config.toml
model = "segmentation model"
dataset = "coloured fractals of 300 iterated function systems on busy backdrops"
train_examples = 48750
image_size = 64
crop_scale_min = 1
horizontal_flip = false
translate = 0.06
num_classes = 2
encoder_arch = "inception"
encoder_norm = "groupnorm"
encoder_activation = "relu"
encoder_weight_standardization = false
encoder_depths = [4, 9, 4]
encoder_kernel_size = 3
encoder_stem = "single"
encoder_widths = [96, 192, 384]
decoder_norm = "batchnorm"
decoder_activation = "elu"
decoder_widths = [32, 64, 64, 64]
decoder_blocks_per_level = 2
decoder_block = "plain"
decoder_attention = false
decoder_upsampling = "nearest_conv"
init = "torch_default"
optimizer = "adamw"
lr = 0.0036
beta1 = 0.9
beta2 = 0.98
eps = 1e-10
grad_clip = 0.5
magnitude_pruning = 0.3
steps = 6100
batch_size = 128
epochs = 16.0
lr_schedule = "cosine"
final_lr_fraction = 0
warmup_steps = 1220
weight_decay = 0.1
Rows from block 6 of the encoder of a small segmentation model, named by matrix and row number. Rows with one number belong to one channel. Each number is 128 + 32 x the weight over its row's rms, rounded and kept within 0 to 255. All counts start at 0. Numbers have three digits each.
After each channel's rows are labels from the 100 images, of 14976, where the channel reaches its highest value: "responds to" is what is common among them. Only what is clearly more common there than usual is listed. The data: coloured fractals of 300 iterated function systems on busy backdrops.
# r30: branch 2 reduce pointwise conv (encoder.blocks.6.r3.0.weight, 48x192x1x1), inputs 0-63
# b30: branch 2 3x3 conv (encoder.blocks.6.b3.0.weight, 72x48x3x3, transposed, each kernel summed), outputs 0-71

r30.7:063132178128128128128152155128060097126130149109188130183195197148179174147153187149151138239218163193157137112053122133134128144067118104161096056156093103123128152128135143145098068128148128
b30.7:103135132092119145039148111123152092122012111103104135129119117130081068133113078107132156125094130145125103142082121067113136085142129112133115124092117090114136129133123148089035124123096124129126120095152103141041
responds to: sparse; grey

r30.46:151128114159118092141102136111179188105118128077083128128128151106068121117128097119128096079110078128075147120210128136128128115127128128128128089152175182175111128173158128180128147128128177
b30.46:179134147094142115067153109141113072139141095096126112117123107096148130125051176097144095140144122117079095127163162167087116051091144156117130132047154146140071057112107147122140099126126091102116113095058154109141
responds to: sparse

r30.30:143128108137109204128088128096157178128155128176134164110049058109121101151073151086128092096128077128169107150128128128219149102128112128128138128168128090128078128152127114128078137140181126
b30.30:128131109164116138140127143041066186121095095168115131143107113138124131164144148147144177124109130156107166150148136160178152125177133124199228157164140100100144151128095155099068138115162168133124166153192122156139
responds to: sparse

r30.40:116128104128119128128169112141124128099128128128031013046040065111038176128074044128023170103008128057153108136101140115147126128128076145147091124136176137137128109073128128138128107147109128
b30.40:166131182159146194239137121167126192148105127131123128146171172149153124148088141134129136167102138125105225138136166124136151137085129160127120103161138136125112065153095119126137187153135111141148141164068137154098
responds to: grey

r30.26:166175139108128128114137179124128090110175103162148116128108127128103215141053134043125128077128128128128093146128190056098105114089128125159093090118114128155105156214100108132175211089128128
b30.26:162183200164192070188149125153131153157108096097114132145168122138135114133131165069131091177072095140116196095122124149076131214127150146141151097149123123113097146123093158133159131142114120158162191152114127116127
responds to: sparse; grey

r30.5:143124089145104150130128128103120169121155092128109109083092068091065114136128102098102117078128072101187094128153142167137138093128089166128070154170128184170135128169128159115128242174114128
b30.5:110082121116118123119120129120144150160120151137127146116134153152142135181191129141120169115130123129139180119114120065123140188194122127181171182167129124124184173163154142123122149124196171137152171124251115143101
responds to: dense

r30.34:128099154128134098129128115128095151120128128130092055155128151117128128098145154149075138163069157058128182116128128101128159128080152075095108128153128128148157134171128144128128074128080128
b30.34:132135124194125159143071161092092089081113120128119137115084163140129132081047125138085155129166126121145176141113110146127092156126067127106080092127105114186165042106167086108129126112137083128047117123106137124113
responds to: grey; sparse

r30.21:102109096089128133125217086124103123126145137178092128117048177126089100182128085128128128139000104128112104156128128128180104128125046157128120145148128117120149148132133081128128074128128111
b30.21:112157107163173163222118133079166132145093102094080106111135191157148128134165158155117104118075131125132176173143116112143138049149159131170142163157129128136116130166080130115110119163065093128197160090149154145133
responds to: grey

r30.12:128161128128100128128128128114128134088121125125102116128128047115120128128093152115077097128153067123124155128128158134128142108128198128128062128137190128198128099100128112110128093176202140
b30.12:100143059160108087058127127158085095131107129121158082101108106130108112141082086109138120108128101182151072129112080092135193131149133139161182141122090109094140192121197148129110163080165162143120160158168102150092
responds to: sparse

r30.35:095154073128128092131109175144093129128079128128128117155128140166128131151206134156150155089136133128096190164098128128161146167130193089128126109082183111103155165128128128109133128076108128
b30.35:100128139091152083028128106139148104124108110104075128111106098111082080109129077136139104107122102133142058138103096047128121061089128121159162119049131076112111134130137129123123131085138133142102151070138102085095
responds to: sparse

r30.17:103143112142128059129048085127167190096091128099136136141090201131128128128128068157128124113113098101122150147128128128128128153097102068072190112128113128128175168161140128141137128121106128
b30.17:084084154136142092151136130128163091131194164119147146107127138144111079139131156105115128101131111111112132121033115155135102107119142138179155153082094109128166072141164158117183138134151153151145185033150115053164
responds to: sparse

r30.38:059128080041127128118170075128045104128128131166128078072028128120115148209112057122063128120128166184128090151128125128113105128097128128133128111128166145128128174169102128128180174086128128
b30.38:141138124146137142191130143123159163130095169109098138054125169163126124119127116157096138110144108129217125188068074091138149085086134133131124165127150145106151086192187139085120169118132126137171161200132114149084
responds to: dense

r30.8:053128156075146128107195128142128108110163128098175129140141158123128106166121159143147146156195106128198086157072162200138128118094062128143078050165112171121104164193128112161100128082150113
b30.8:078111138065134174062136098122162068116082117104171146071095148153106097122081068093099143100115138100098068164102146106114143088162149143124124101084099122085089104132105119086048148099115134152140128123145124124074
responds to: grey

r30.28:102070132109128090128086055142128161137149149128121158128145102139111174095118152137128171128128128133188075159128128156137124140128075123107128128128128114145179130061128128128128191159144213
b30.28:085085127134148128131117103159184049151173146132127130097151172173115134144111061186099140157175100129149145123133117094109138115123167133117178126111096071103117111127147132104160148089146030134117089123078119059167
responds to: grey

r30.31:128128145129138069121128158129128128169057124128147123155128094154165185137183113128128128128128128128128220094073078128123142153128192060137128061128139136159164186137128057076150201093096105
b30.31:134113152144132148111111116124140114138000115121092098107125142141083042110142079123126107122099105124124137103100109106112148123140115137118135119121094076152129104131125136112087145083104141141135094097125093109000
responds to: sparse

r30.37:134132122128112144140160128128150136116138128148010006069019096091047146136082077104037143099000120048150118140098128117164128122128075128163053157128128172089084125133133145128123140089116128
b30.37:155138100184139114161139136189032142186117175153130180116117075135108113170132156076159152163097116175065165107136139178125150174113121105145152123146125134172085156117122161120124154126202170140111138156126113166135
responds to: grey

r30.20:116159128113125128127151128128113128109128130172010051035059058102042140146110059103004141112000043094128099149114154118147128104128108128128093099117156128128121128076136118132128128136139134
b30.20:131152149172135084222131090134109192152097075116118155098148116125145119131080133118136096141111125141068234139167145104102167110115139113149178107180144141105116104092078167167126129141112102121148156169079127159105
responds to: grey

r30.36:000042128037158074128157128141104128083075141098074070133193102137135156127104090151112128131147166193169128138054126135128132152070080096077055097133128137128145097128123077148128161128131124
b30.36:078132113097133127064129104142156092157097143129125142097140145151080069153132091127132137119121108136165022140063092114118151081148137121126139132048103087090125136127136150094088132110127129151147150064165083076073
responds to: grey

r30.0:133172116128128128113117132123128147103183152128128197076128128119089189171075131092191136128169128128159130142176128128184080128128096183139158141128150175151132128109128117128105128198171194
b30.0:181125236171128133176137104068149132121117091083136154169168164148120133145158151133135175167146145132070176118215169134147140136123152159151152139175154129145121111149125141137150171159132112169132124121087189139168
responds to: sparse; grey

r30.32:128062144128128128128138092159128140128081128147128128128128128128156116128128081146121155128082131128080157109083108190145134128058128074176130090128111128166128128121099118097128128143128144
b30.32:130145150180115184205091144078125096089126164130122163103123185180100121123139133148086134107123126110132222157114139140129119169075107125088098104153089123155148025126158083112112119100117131138091105118129136081116
responds to: sparse; grey